Weights of a small contrastive image-text model.
Model: encoder norm layernorm, encoder activation gelu, encoder patch size [8, 8], text encoder layers 12, text encoder norm rmsnorm, text encoder activation silu.
Training: soap at rate 0.0014, 5800 steps, batches of 128.
Rows from block 8 of the image encoder of a small contrastive image-text model, named by matrix and row number. Rows with one number within an expert belong to one neuron, the router's apart. Each number is 128 + 24 x the weight over its row's rms, rounded and kept within 0 to 255. All counts start at 0.
Before each expert's rows are labels from the 100 images, of 14976, where the router gives the expert most weight on average: "responds to" is what is common among them. Only what is clearly more common there than usual is listed. The data: drawn branching plants.
# router: router (encoder.blocks.8.mlp.router.weight, 8x128, trained with AdamW), inputs 43-85
# up: expert up (encoder.blocks.8.mlp.up, 8x128x128), inputs 43-85
# down: expert down (encoder.blocks.8.mlp.down, 8x128x128, transposed), outputs 43-85

# expert 1
responds to: pink blossoms
router.1 [136 116 121  97 130 113  83 104 119 122 132  86  99 122 100 150 144 175 145 125  78 141 101 157 135 141 130 115 135 140 137 134 112  84 143 161 154 134 125 127 136 124 182]
up.0 [100 145 141  95 154  93  93 124  85 145 139 171 128 137 142 135 136 117 188 112 141 162 124 105 170 124 126 104 105 108 162 155 142 126 105 100 138 128 142 115 129 123 118]
down.0 [154 103 120 118 140 137 140 102 165 101 145 160  89  73 111 130 138 135 136  99 128  92 147 142 101 118 127 125 178 166 111 126 134 132 153 133 110 148 101 156 113 134 108]
up.1 [132 147 113 104 124 110 112 158 138 139 110  91 106 129  66 124 125 135 128 125 130  98 108 117 144 132 106 120 165 161 102 127  88 106 158 143 126 136  79 137 126 148 180]
down.1 [125  88 114 167 103 125 160 140 119 123 175 148 127  97 158 149 140 168 143 172 139 154 127 153 100 171 160 114  73  98 153 117 174 153 111 139 121 122 165 131 176  85 152]
up.2 [130 157 102 135 208 116 102  92 148 139 126 130 129 119 104 115  99 142 144 150 140  96  91 126 105  95 139 116 136 132  62 120 109 129 129 136 122 155 160 101 145 154 173]
down.2 [155 100 123 132  81 118 139 133 123 113 155  98 130 116 168 153 139 130 134 107 133 145 156 133 151 141  89 138 149 103 122 120 149 117 111 101 134  89 101 162 123  68 100]
up.3 [107 139 111  72 133 134 128 120 138 121 125 206 132 147 129 160 129 124 120 112 158 149 121 147 120 121 114 156 101 121 100 166 128 127 141 171  96 173 185 119 116 155 128]
down.3 [160 173 135 107 116 101 119  94 138 136 153 122 111 147 129 115 148 104  89 106 131 147 117 116 129 115 121 124 161 103 112 110 122 100 145 111 157  87 104 144 124  99 169]
up.4 [114 111 101 105 159 153 136 109 136 130 108  97  63 111  99 129 122 153 154 107 108 120 134 135 105 110 126  84 130 110 155 101 120  98 135 129 120  79 104 185 131 151 127]
down.4 [122 117 144 154 111 117 107 121 141 118 143 160 170 112 105 136 126 139 115 147 134 143  77 130 162 155 131 126 113  99 107 129 137 146 151 145 152 137 128 119 127 139 124]
up.5 [115 135 132 156 109 110  73  82 116 126 143 144 120  90 133  99 109 116 114 132 155  74 110 136 124  98 110 146 117 138  93 115 118 155 109 163  90 125 161 128 135 116 149]
down.5 [137 121 102  90 107 152 191 181 134 173 122 107  98 146 151 150 129 119  87  85 111 189 162 108 138 123 132 127 151 150 153 140  94  89 128 135 133 143 115 104 123 146 112]
up.6 [149 125 124 102 118  88 153  75 121 165 160 147  95 156 109 129  86 104 103 126 189 150 168 155  99 135 138 153 135 127 135 109 126 108 148 120 119 113 130 141 116  57 130]
down.6 [ 93  93 141 129 150 133 126 141 147  76 130 115 109 103 137 128 150 145 136 106  90  86  82 117 127 132 147 126 156 108 145 159 129 131 100 154 143 117 168  75 118 128 131]
up.7 [123 187 167 109  99  88 100 101  90 157 147 132 152 154 114 122 112 147  85 127 152 166 120 125 113 139 117 130 102 138 127 154 115 138  97 119 152 141 190 146 128 164 122]
down.7 [155 131 114 101 145 129 177 157 170 125 136 165  94 158  96 124 107 123 103 135 143  86 116  96 113 134 126 134 151 152 157 141 135 140 168 163 121 166 114 128 139  87 120]
up.8 [164 126 116 175 114 142 106 116 137 154 132 128 106  95 125  90  80  99 121 116 128 141 156 130 141 132 104 129 127 129 136 130  96 144 119 160 124 111 116 130  77 140 104]
down.8 [144 119 112 101 143 106 125  89 124 105 107 102 118 126 152 133 178 156 209 158 102 107 122 116 102 171 120 113 131 160 135 112 138 144 142 112 122 127 115 103 144 113 134]
up.9 [135 116 161 144 120 108 110 105 106  82 155 149 106 146 172 117  87 132 142 122 123 105 132 117 128 118 139 105 110 156 126 195 112 137 114 153 155 145 148 113 128 126 103]
down.9 [ 86 133  63 104 136 134 160 139 136 156 100 152 165 112  88 138 121 125 111 124 108 115 157 124 163 144  98 141 140 161 102 121 131 109 152 121  81 136 108 148 118  98 135]
up.10 [104 123 102 126 134 122  63  93 171 145 102 113 115  56 141 130 137 161 131 154  95 113 120 118 144  86  92  84  79 119 184 107 136 106 140 129 148 133 132 154 106  82 144]
down.10 [101 106 143 137 107 145 167 135  81 116 142 114 101 196 126 131 101 109 135 135 106 155 127 165 107 128 137 131 165 125 111 163  91 120 126 124 116 121 102 115 110 145 123]
up.11 [113  96 160 119 106 120 149  94 184 166 155 101 125 150 145 149  81 160 136 147  98 113 154 101 138 140 150 108  95 132 145 125 122 127 102 122 131 141  95 135 114 114  82]
down.11 [147 147 119 117 145 113  89 102 129  74 149 126 136  84 123 119 148 119 166 165 147 154 170 140 129 169 159 127 136 146 125 110 121 125 128 144 105  95 122 125 160 105 143]
up.12 [ 96 122 105 101 140 151 128 167 137 140 159 135 143 105 161 101 158 170 142 155 109  86 142 140  98 106 161 150 124 113 154 111 161 116 126  80 104 175 136  77 139 111 120]
down.12 [143 166 147 104 120  65 112 100 128 107 137 108 134 148 120 147 107 119 107 118 136 152 141 131 143 125 108 138 133 120 101 137  49 152 161 155 135 129  89 169 148 138  91]
up.13 [148 192 181 164  93 172 124 118 145 140 128 176 134 144  89 104 117 108 152 152 156 129 136 124 142 127 139 101  90 106 112 130 139 131 155 119  96  70 165 123 147 126 125]
down.13 [107 126  68 124 137 110 160 136 129 104 130 107 157 101 177 124 110 151  85  75  88 152 120  92 105 100 135 130 139 136 141 132 139 118  68 124 161 153 111 127 158 136 101]
up.14 [126 163 161 136 154 122 156 164 117 137 114  94 155  84 118  97  90 149 132 130 122 137 131 158 134 121 160 140 138 154 102 127 115 110  97 118 137 179 116 137 117 113 120]
down.14 [123  78 112 142 122 109  96  92 160 113 112 132 157 155 143 117 166 117 161 129 157 135 106 110 101 111 100  63 102  96 125 107 142 135 161 152 120 107 156  84 137 141 119]
up.15 [113 163 155 158 121 140 174 115 110 172 119 147 134 110 130 147 179 134 121 145  95 165 157 138 157  92 107 127 147 136 124 142 154 150 103  96 144 124  89 106 130 131 156]
down.15 [136 146 147 133 116 137 125 114 127  86 140 101  67 142  95 129 120 148 114 158 142 121 136 135 101 169 121 131 137 167 166  97 170 171 146 137  79 135 138 182 154 128  93]
up.16 [105  97 120 118 141 111 129 154 119 129 128  75  90 149 113 121 164 122 153  95 130 124 142 121 158 112 118 111 126 171 130 102 130 145 119 165 143 117  94 144 102 139 158]
down.16 [ 90  92 144 139 108 128 148 122 127 149 138 156 163 105  90 146  91 134 143 154 148 127  82 117 128 149 136 104 122 118 143 132 176 139 145 157 104 136 145 102 146 118 120]
up.17 [ 92 122 129 102 187 141 125 139 123 127 147  93 109 102  78 164 165  91 110 110 158 116 151 172  99 163 122  91 116 126  84 120  97 108 135 176 107 122 115 135 131 137 149]
down.17 [171  81 166 155 128 136 146 113 147 150 140 109 156 109 109 106 100 116 136 103 136  96 108 138 156 146 124 118 117 144 112 127 134 130 131 113 155 131 146 130 122 100 161]

# expert 2
responds to: two-way forks; leaning right; red berries
router.2 [159  88  93 134 109 117 119 175 187 169 128  97 113 137 125  91 156 129  93 133 124 154 183 168  74 114 148 103 104 141 114 110 116 128 129 162  89 144 127 136 126  97 131]
up.0 [132 104  84  87 104 140 113 165 143 120 130 114 111 120 133 127 130 154 137 158 135  70 121 152  96 124 119 141 104 144 113 132  86 135 180 137 137 117 136 116  96 166 144]
down.0 [ 99 120 152 141 118  62 158 139 128  92 142 112 162 126 126 111 140 109 136  96 145 132 210 126 142 114 107 103 132 138 138 191 153 108 110 140 150 101 134 126 137 106  73]
up.1 [167 101 119 120  99 112 108 169 113 130 112 125 152  98 109 159 152 104 142 103 128 165 127 122 120 150 118 129 162 148 109 124 150 127 145 156 135 147 114 144  76 122 147]
down.1 [ 77 149 154  96 111 130 181 125 169 118 157 131 133 149 117  90 126 143  97 166 141  94 154  84 139 113 117  92 140  98 150 158 149 132 139 136 167 143 138 116 111 107 119]
up.2 [155 104 124  93 146 113 136 116 143 109 120  66 135 126 144 136 116 133 111 147 116 139 170 127  98 142  99 143 188 124 143 116 143 110 141 122  73 130 109 105 124 161 142]
down.2 [136 102  91 133 103 113 137 109 135 147 166 163 108 132 126  77 110 128 129 120 126 126  73 151 124 108 129 156 127 108 130 103 124 126  83 127 159 105 131  99 173 107 120]
up.3 [112 120 115 147 115 143 144 115 114 100 148 147 149 144 115 114 123 147 137 142  64 159 132 109  95 140  88 146 115 148  86 109 122 123 153 124 130 175 149  74 130  83 124]
down.3 [117  64 110 115 122 115 125 118 153 139 119 128 152 107 154 176 148 140 115  96 115 129 124 110 108 161 178 122 125 133 146 166 129 158 112 159 119 104 156 131 143 128 132]
up.4 [121 105  91 110 146 131 145 106  64 110  95 131  98 127  87 144 125 105  86 122 109 112 153 175 116 132 128 178 132 144 124 104 117 146 116 122 154 139 157 121 126 173 174]
down.4 [126 131 169 164 112 145 193 124 182 140 149 126 118 157 137 151 115 116 134 100 132 134 149 103  95  80 122 123 177 135 144 149 129 122 123 122 135 137 116 105 156 141  92]
up.5 [109 110 119 114 131 113 140 170 134 151 114 129 107 106 137 111 130 108  96 140 138 139 136  83 105 121 107 139 149 145 179 146 139 120 137 107 116 140 163 153 141 105 139]
down.5 [142 137 154 127 146 112 104  97 144 123 131 105 134 139 145 103 133 165 122 165 139 138 140 159  99 147 116 136 134 133 122 109 118 160 135 134 133 142 138 126 116 183 111]
up.6 [132 149 150 151 128  88 145 116 155 141 112 130 107 173 114 143  99 103 163 103 161 138 154 118 146  82 132 104 109 185 147 140 127  90 142 113 182 118 131 139  71 137 128]
down.6 [112 122 134 100 120 134 105 144  76  99 126 136 153 148 158 120 108  97 103 110 152 101 109 103  80 165 118 137 123 109  94 164 116 161 136 141  98 126 152 170 122 143  96]
up.7 [119 129 130 131 122 103 107 105 108 132 123 134 120 144 153 147 110 103 116 110  90 133 128 131 156 138 152 114 116 135  81 124 184 170  92 148 150 105 159  92 155 163  75]
down.7 [115 128 102 117 128 129 121 169 149 144 156 134 172 105 145 122 173 174  92 155 127 123 121 130 121 118  79 160 162 121 159 124 119 119 157 155 145 155  99 128 113 136 173]
up.8 [124 153 121 101 115 105 145 144 145 171 113 125  58  98 175 105 121 108  92 121 134 147 130 129 115 116 126 153 131 122 152 103  98 120 129  79  87 140 144 113 148 119 142]
down.8 [ 87 142 128 131 154 152  87 132 116 154 127 100 141 179 120 117 128  97 204  75 148 114 129 141 159 145 116 115 120 142 126 114 127 118 111 156  81 149 132 139  91 118  91]
up.9 [138 115 119 137 104  91 108 129  80 144 121 117  96 121  92 121 170 133 145  84 115 129 113  71  87 135 110 146 167 117 138 166 103 141 143 131 115 166 146 143 117 171 119]
down.9 [124 140 131 117 163 118 145 132 180 127 146 135 116 157 129 134  87 114 103 144 166 107 109 150 132 127 149 145  93 108 139  98 122 134 105  96 171  87 145 114 133 129  97]
up.10 [ 75 177  75 147 163 145 124 132 114 129 141 142 164 102 150 136 134 119 139 146 123 126 105 120  77 117 182 180 121 109 130 113 173 129 110 143 182 115 175 106 104 111 115]
down.10 [129  91 169 113 126 105 163 142 148 160 136  49  93 130 133 137 101 114  82 118 123 152 138 131 109 123 136  87 121 140 123 126 117 112  95 104  95 133 117 144 130 111 140]
up.11 [131 134 151 139 114 103 163 143 153 169 161 118 142 122 118 139 116 143 130 116 111 129 117 120  85 105 100 106 125 130 163 128 118 123 157 192 127 123 136 140 106 128 118]
down.11 [116 139 123  98 131 107 143 144 161 124 141 138 124 142 104  92 134 158 136 147 138 155 124 120 157 125 126 152 120 129 108 105 131  98 110 101 165 135  98 105 140 187 123]
up.12 [119 169 108  99 114 170 137 124  78 133 102 116 169 114 109 126 117 108 156 116 157 177 109 138 109  98  97 110 116 101 154  77 138 129 108 106 153 157 109 133  81  77 166]
down.12 [156 109 116 149  93 128  78 141 156 164 150  93 137 128 128 125  96  99  80 131 111 153 121 130 102 147 126 119 133 112 133 150 159 129 110 120  81 123 139 114 119  86  99]
up.13 [122 120 137 164 123 152 155 113 126 107 136 124 106 121 116 114 103 146 118 111 133 108  84 103 107 127 108 115  88  90 101 130 108 108 141 128 139 122 168 149 156 134 100]
down.13 [149 184  95 112 171  78 117  97 149 165 128 172 134  86 164 168 161 145 122 109 127 145 136 134 134 130 153 130 172 115  99 117 152 115 139  95 116 112 125 154 125 120 176]
up.14 [121 145 134 125 127 156 131  89 159 132 147 141 105 124 149 121 106 141 123 162 132 178 115 146  73 109 141 144 133 113 146 125 123 130 114 149 116 149 152 108 111 121 184]
down.14 [ 91 129 118 110 131 126 109 102 107 167 149 122 118  94  99 157 131  99 109  80 109  99 153 161 141 176 119 143 120 138 110 135 104 122 114 133  87  63 145 121 111 157 127]
up.15 [146  98 112 132 136 152 138  86 161 136 126 154 121 152 127 135 134 121 133 154 144 148 141 141 122 129 114 168 130  98 121 122 125 148 120 140 163 114 149 136 157 126  82]
down.15 [159 148 157 104 164 129 109 149 122 154 164 126 122 138 168 152 146 166 133 131  95 127 115 122 152  77 161  99 102 144 129 135 125 110 137 127 128 145 148 144 126 110 146]
up.16 [136 118 139 118 151 124 146 123 149  88 116 135 109 136 147 136 113 126 140 128 108 143 124 167 148 142 151 170 143 117 132 110  99 109 123 127  95 117 122 150 140 101  93]
down.16 [161 166 108 159 122 191 113 109 101 160 151 133 112 121 125 103 122 113 121 133 132 150 147 136 141 140 152 143 109 120 161 128 121 133 176 113 121 146 126 135 131 139 163]
up.17 [161 144 131 141 148 138 116 162 163 124 102  97 125 109  95  90 154 105 126 126 114 158 116 104  91 115  96 127 122 121 106 127 133 137  73 115 198 118 125 192 132  84 126]
down.17 [ 93 100 130 129 136  96 142 202 162 123 136 114 138 114 141 119 142 144 134 119 134  99  84 101 143 130 141 135 122 134 111 116  97 113 157 135 122 138 102 100  95 133 148]

# expert 5
responds to: leaning left
router.5 [102 181 148 141 139 132 146 143 129 152 175 139 138 104 129 179 102 141 109 106 158 157 128  95 143 126 159 117 100 134 134 118 148 133 109 154 151  90 159 132 164 134 101]
up.0 [140 160 130 147 124 112 145 118 142 115 143 123 147 111 118 118 178 136 125 145 179 154 117 133 108 139 131 140 124 151  90 141 158 120 109 153 127 145 130 105 124 151 175]
down.0 [132 161 120 116 146  98 106 119  94 108 146 142 111 140 109 115 116 155 146 101 120 129 125 139 143 157 138  96 170 119 166 142  78 124 162 110 133 101 176 107 123 130 123]
up.1 [128 149 147 101 157 147 155 104 131 128  97 114 133 102 151 133 132 134 170 153 163 111  86 101 151 124 129  98 134 126 126 146 119 137 131 107 182 144 110  95 150  98 148]
down.1 [126 122 123 147  90 133  98 162 109 145 145 124 139 145 122 111 137 127 123 111 114 137 170 133 100 129 119 148  99 114 145 116 138 109 140 156 112 132 127 136  94 187 149]
up.2 [ 79 120 144 140 120 120  84 120 123 165  81 121 132 137 159 126 157 151 158 176 104 161 124 117  87 140 140 124 119 126 148 110 105 152 129 135  94 153 120 136 157 103  85]
down.2 [184  95 114 126 155 114 117 152 131 121 160 125  91 136 128 154  99 121  72  91 132  94 151 104 172  81 119 138 113 120 152 149 111 107  62 117 131 121 196 126 103 134 134]
up.3 [138  94 105 132 133 152 129 129 173  95 117 138 119 157 158 147 107 147 105 173 100 136 158 123 173 128 170  96  83  84 164 131 112 118 112 125 154 145 170 141 142 102  88]
down.3 [105 143 145 116 117 133 114 146 132 163 125 154 129 141 119 132 160 151 128 113  82 123 118 130 100 120  81 150 101 148 130 148 107 147 122 155 146 156 116 126  92 112 167]
up.4 [116 121 104  82 101 120 126 145 148 176  84  99 154 116 125 101 149 109 135 141 118 151 151 109  94 132 133 151 141 136 129 122 134 155 168 111 107 172 105 135 148 151 108]
down.4 [125 153 114 136 169 122 140 136  95 105 129 161  95 123 107 135  95 130 125 115 131 129  93 151 154 120 106 147 160 122 122 152 129 123 101 138 155 121 119 124 153 113 134]
up.5 [107 110 119 146 137 115 133 177 120 141  90 201 169 142 155 136 100 139  87 131 128 156 135 101 135 138 174 123 102 131 125 109 141 124 154 165 123 156  97 108  87 128 125]
down.5 [157 194 130 127 130 135 115 100 119 125 178  84 114 158 105 141 162 102 129  64 177 126 136 133 161 147 111 115 148 122 145  92 130 122  99 100 140 108 112 153 143 143  97]
up.6 [159 119 143 142 147 114 134 147 109 124 151 137 107 101 133 128 193 165  86 125 166 155 118 101 121 107 136 128  65 128 103 151 133 142 171 104 137 133 120 153 148 164 145]
down.6 [100 147 102 123 137 123 135 126 148 134 134  77 123 150  88 147 139  89  99 124 134 109 128 146 138 168 111  82 144 122 160 160 110 103 127 106 138 110 142 148 142 106 106]
up.7 [116 102 145 108 186 141 113 108 123 108 165  80 141 130 118  93 130 137 128 112 158 155 113 114  94 149 126 125 169 134 101 125 110 106 142  98 111 173 100 150 104 133 167]
down.7 [118 136 116 109 134  98 169 145 116 113  53 129  86  99  92 121 150 146 140 150  74  61 114  94 108 133 140 154 127 108 149 117  92 123 129 125 135 106 157 156 121 134 131]
up.8 [125 139  89 159 110 126 132 133 172 124 117 141 117 140 139 107 120 182 119 148 152 139 134 123 126 131 132 114 104 128 114 141 112 128 105  85 155 176 167 113 105 109 169]
down.8 [118 147 167 133 130  98 131 121  90 148 149 136 105 142 140 151  83 101  97  97 111 129  89 139 139 155 107 134 131 119 128 122  92  96  91 152 110 114 159 139 166 118 132]
up.9 [147 138 100  86 122 133 130 119 139 159 112  97 129 149 114 125 151 156 108 146 151 131 135 142 137 135 151 111 109 104 151 145  99 164 117 169 140 110 145 145 140 142 173]
down.9 [122 159 138 121 157 114 118 127 142 153 135 139 147  85 120 132 118 135 119  78 102 186  81 156 137 102 129 173 121 121 114 117 115 152 100 131 182 122 130 110 132 110 134]
up.10 [113 136 129  81 153 139 154 197 140 148 109  79 107 139  94 104 135  80  87 143 183 139 150  99 101 126 135 137 135 136 124 150 120 116 132 124 122 116 170 185 150 157 130]
down.10 [161  88 113 119 148 129 136 100 106 132 107 154 137 120 148 151 114 124 123 141 112  95 132 135 111 147 118 106  87 146 133 130 149 116 147 101 133 163 111 110 148  94 141]
up.11 [121 191 129 136 171 158 115 107 167 145 171 123 143 126 126 109 129 145 158 138 148 101 123 112 116 141 121 112 132 150 125 132 108 142 142 119  93 152 129 150 164 129 168]
down.11 [120  88  82 105 129 113 130 143 109 102 134 156  90 120 103 135 124 129 132  87 133 130 105 117 151 130  97 177 150 124 113 122 169 143 124 117 126 125 146 110 110 133 121]
up.12 [102  94 120 129 129  88 168 129 114 107 160 100 157 166 142 156 115 142 112 182  94 103 124 138  99 113 148 123 134 125  86 105 119 120 154 145 168 166 119 108  81 143  83]
down.12 [102 126  99 124 125 105 110 115 129 127 100 102 125 150 131 119 133 145 116 109 109 139 144 129 107 147  93 147 162 120 150 114 132 145 109  77 181 134 144 110 106 139 128]
up.13 [ 73 103 126  89  88 156 124 158 122 108 131 163 138 147 114  96 107 158 129 140 104 113 126 164 110 165 113 128 116 138 169 156  93 144 126 113 149 138 189 129 124 143 141]
down.13 [143 138 125 169 154 101 106 125 117 113 116 102  81 145 163 105 127 114 118 141  88 154  88 140 144 116 162 147 137 121 116  99 152 126  89 127 143 103  84  86 122 109 137]
up.14 [149 152 149 128  92 124  88 181 147 181 130 120 107  92  98 166 126 125 133 134 139  79 122 137  97 106 137  98 155 118 126  86 122 114 148 109 137 120 159 145 136 126 105]
down.14 [105 125 124 112 117 162 140  67  85 124 136 109 149 110 135  95 117 131 127 103 137 123  84 144 131 146 129 127 107 108  88  84 133 134 133 153  94 112 129 149 174 124 163]
up.15 [ 87  96 115 146 147 133  81 153 126 124 118 111 119  95 104 124 121  85  89 125 109 161 133 105  93 131 129 101 138 130 151  89  98 135 117 100 138 129 119 147  84 141  97]
down.15 [109  56 110 117 111 119 139  82 136 174 160 114 123 147 164 154 113 144 115 147 120 132 103 132 107 138 140 121 126  88 144 141  87  91 148 122 158 138 110 137 171 118 148]
up.16 [ 61 134  98 109 136 120 138 144  68  86 109 125  93 112 103 124 100 115 164 115 110 123 120 147 108 138 119 187 145 136  95 106 152 147 114 114 100 113 130 126 167 161 135]
down.16 [129 128 164 153 130 149 129 116 150 134 125 163 111 143 187 116 113 141 120 110 139 153 105 107 137 126 141 115 152 134 171 120 227 113 128 139 160 151 107  99 137 109 116]
up.17 [175 124 153 137 164 128 110 112  94 120 149  99 117 119 129 114 120 157 131 122 123 118 107 141 118 139 132  59 184  99 118 154 114 116 127 150 145 170 129 127 153 158 145]
down.17 [130 113 117 125 131 126 153 126 131 111 101 144 148 108 130 162 156 100 164 142 136 112 112 151 155 115 124 132 117 110 143 149 135 126 146  89  56  93 120 161 137  87 107]

# expert 3
responds to: wide; three-way forks
router.3 [122 140 144  96 118 142 176 113 110  94 147 157 173 150 157 145 125 107  97 144  96 156 110 115 105 122 158 174 159 114 140 158 151 155  89 101 140 136 170 120 140 119 114]
up.0 [113 129 108 155 156 109 169  92 110 111 153 165 130 145 124  74 164 134 150 129 102 127 123 112 102 118  90 114 171 115 104 159 114 132 119 139 107 150 123 187 125 156 132]
down.0 [158 105 145 101 113 135 161 127 174 128  85  93 141 141 145 146 131 106 114  76 167 121 177 119 149 108 123 155  74 106 148 163 121 166 133 134 136 130 125 117  99 127 126]
up.1 [ 94 131 153 108  88 177 154 138 115 144  97 108 109 114  95  93 108 114 166 150 145 111 124 105 130 151 127 148 122 124 105 114 156 149 128 148 118 124 113 144  91 118 131]
down.1 [143 150 147 134 138 126  95 138 125  95 184 117 119 132 145 180 109 143 132 125 130 164 163 137 159 162 133 166 140  92 140 139 149 100 127 124 154 104 136 119 101 172 153]
up.2 [150 150 183 114 150  93 131 123 134 150 125  87 137 143 115 143 126 183  74 164 114 107 168 152 105 111 105 143 185 114 143 130 136 105 102 114 130 133 155 138 112 147 137]
down.2 [153  72 126 149 107 179 150 116 156 151 149 194 148 126 181  86 145 113 171 115 153 122 148 152 105 140 137 108 117 154 171 166 128 145 143 133 101 121 105 127 164  76 141]
up.3 [ 78 125 134 149  98 161 115 113 110 140 155 113 147 126 140 167 107 162 144  93  92 150  94 123 137 136 149 153 133 151 125 118 103 123 106 178  72 144 169 122 146 133 146]
down.3 [111  99 107  95 103 140 140 135 121 137 117 140 115  94 126 141  93 124 131 116 163  97 118 147 114 193 110 128 169 126 165 153 154 122 140 108 146 148 116 146 131 140 133]
up.4 [ 92 132 139 138 145 114 149 138 150 152 158 110 102 135 130 127 114 138  97 130  99 133 141 110 125 106 149 125 142 134 191 134 136 124 107  70 115 136 114 181 127 162  96]
down.4 [130 134 132 142 132 114  97 121 143 129 120 161 142 136 108 110 145 114 128 123 178 144 152  98 163 145  94 156 131 123 108 117 153 131 120 145 133  69 130 124 150  97 129]
up.5 [122 155 107 116 109 133 144  96 137 100 117 146 127 157 156 154 100 150 138 149 147 106  81 102 140 147 108 126 121 101 111  87 162 113 109 131 163 106 102 125 141  95 134]
down.5 [136 116 123 119 146 108 106 122 150 161 160 120 101 122 117  81 152 131 133 126 116 129 135 143 126 101 167 111  95 142 136 104 102 116 141 111 120 153  82 135  98 123 150]
up.6 [119 109 175 138 140 131 120 123 141 117 151 137 150 155 117 138 103 120 119 169 102  98 111 136 134  89 113 160 153 123 171 106 102 108  94 123 108 123 121 164  98 121 111]
down.6 [109 145  99 120 117 147 122 137 121  93 108  82 168 125 137 132 162  94 118 111 116 172 143 159 125 157 136 132 129 140 118 166 115 150 122 137 151 130 127 146 109 139 122]
up.7 [124 161 160 135 116 134 152  88 168 125 127 151 146 147 104 139 134 120 112 107 160 123 142  96  82 125 141 135 166 116 121 141  98 161 151 130 146 104 158 201 111 134 119]
down.7 [132  85 135 138 154 143 137 143 106 168 122 117  88 117 162 123 150 160 139 153  96 123 159 152 124 173 138 128 109 153 130 155 145 136 145 143 141 109  91 129 104 141 114]
up.8 [113 148  88 134 105 113 157 148 130 108 137 143  79 120 132 101 127 106 109 153 146 149 141 101  54 106  83 146 110 115 152 131 106 154  58 110 142 113 171 123 174 116 130]
down.8 [111 136 149  99 116 123  97  97 131 142 117 111 180 119 126 124 131 155 100  94 108 136 129 155 122 126 119  85 101 108 131  70 143 125 154 138 104 123 102 147  36 117 117]
up.9 [118  95  94 116 158  72  81 145 109 138  95 104 126 101 113  92 138 115 131 113 177 116 111 169 137 129 111 168 144 118  90 173 134 111 161 140 155 119 121 153 117 124 131]
down.9 [180 136 133 139  98 133  93 104 152  93 165 136 102 132 130 156 166 118 151 115 112 156 138 127 144  86 132  63 127 142  97 129 141 111 112 134 140 118 131 113 171 168 102]
up.10 [116 132 171 125 147 151 137  89 130 206  92 124 121 122 124 145 140 158 144 144 130 107 132 120 114 135 149 155 121 103 165 105 135 125 102 156 137 102 106 144 143 114  99]
down.10 [129 111  86 108 106 122 153 156 109  76 152 131 100 137 109 118 114 121 119 124 100 139 111 150 134 143 131  85 155 131  62 129 137 169 125 113 144 139 112 180 120 122 143]
up.11 [121 152 107 150 128 138 147 133 144 117 142 162 102 126 111 140 149 135 125 166 114 125 128 128 126 186 116 154 104 176 142 128 135 117 116 118 102 138 169 110 107 148 162]
down.11 [104 148 147  80 120 130  95 131  67  93 132 141 154 122 181 117 156 143 132 131 135  98 112  96 112 111 132 132 148  96 120 136 168 162  95 133 143 132  95 134 127 167 109]
up.12 [165 163 144 140 141 145 121 137 127 147  95 130 135 114 112 104 113 121 147 139  76 104 110 117 126 177 137 121 142 141 109 116 145 111 124 110  99 100  98 141 186  97 145]
down.12 [102 105  86 107 138 151 144 105 117 144 146 137 103 130 135 129 165 128 130 107 150 152 138 171 138 113 131 152  85 128 121 142 119 150 152 163 118 115  97 134 117 146 128]
up.13 [120 118 159 109  80 115 145 168 109 134  94 149 113 161 117 106  70  84 136 140 102 149 120 137 135 149 111  89 167 146 119 160  85 124 118 128 107 154 123 133 143 131 133]
down.13 [109 161 114 114 172 165  98 110 148  60 131 128 104 119 133 107 180 154 169 129 137 142 129 153 103 126 112 149 170  90 115 164 157  96 174 149 168 162 129 145 100 135 141]
up.14 [134 106  97 138 131 139 133 130 111 135  92 102 138 134 101 145 143 130 128 121 105 139  86 125 151 143 125 177 129 155 114 164  84 105 149 153  88 109 149 137  97 118 151]
down.14 [115 189 137 134 131 130 120 132 131 107  83 146 110  97  83  82 120  99  98 111 139 151 112 145  98 189 109 122  99 105 128 122 115 120 155 117 132 129 187 133 129 167 144]
up.15 [123 139 139 107  85 143 169 105 121 126 147 106 157 161 115  90 138 120 117 127 123 177 155  92 116 147 121 138 134 121 206 108 124 131  94 156 121 128 180 134 116 113 120]
down.15 [130  98 116 136 148 128 123 119 107 148 116 161 139 114 134 131  95 156 118 142  87 120  95 129 110 203 133 132 133 115  83 135 131 149 151  78  77 127 100 126  82  87 130]
up.16 [150 145  95 111 139 110 156 130 148  93 151 136 152 151 107 128  86 105 132 116 166 160 125 142 135 101 129  92 113 109 139 115 100  79 123 121 104 107 122 143 168  99 132]
down.16 [140  90 143 147 138 122 137 104 148 155  95  73 141 155 146 120 143  96 119  99 153  72 132 157 122 107 104 136 103 155 115 143 117 137 118 129  86 151 152 161 105 157  74]
up.17 [171 126 143 111 151 119 125 114 115 113 116 108 133 105 165  85 127 142 135 144 128 145 140  98 104 129  98 102 129 121 110  94 165 132 130  89 143 117 156 138 138  85  89]
down.17 [108 161 137 118 160 137 175  90 167 115 132 113 137 149 114 107 138 134 116 135 132 126 110 142 111  58 148 147  71 152 133 138 103 134 144 120 105 160 112 120 124 149 118]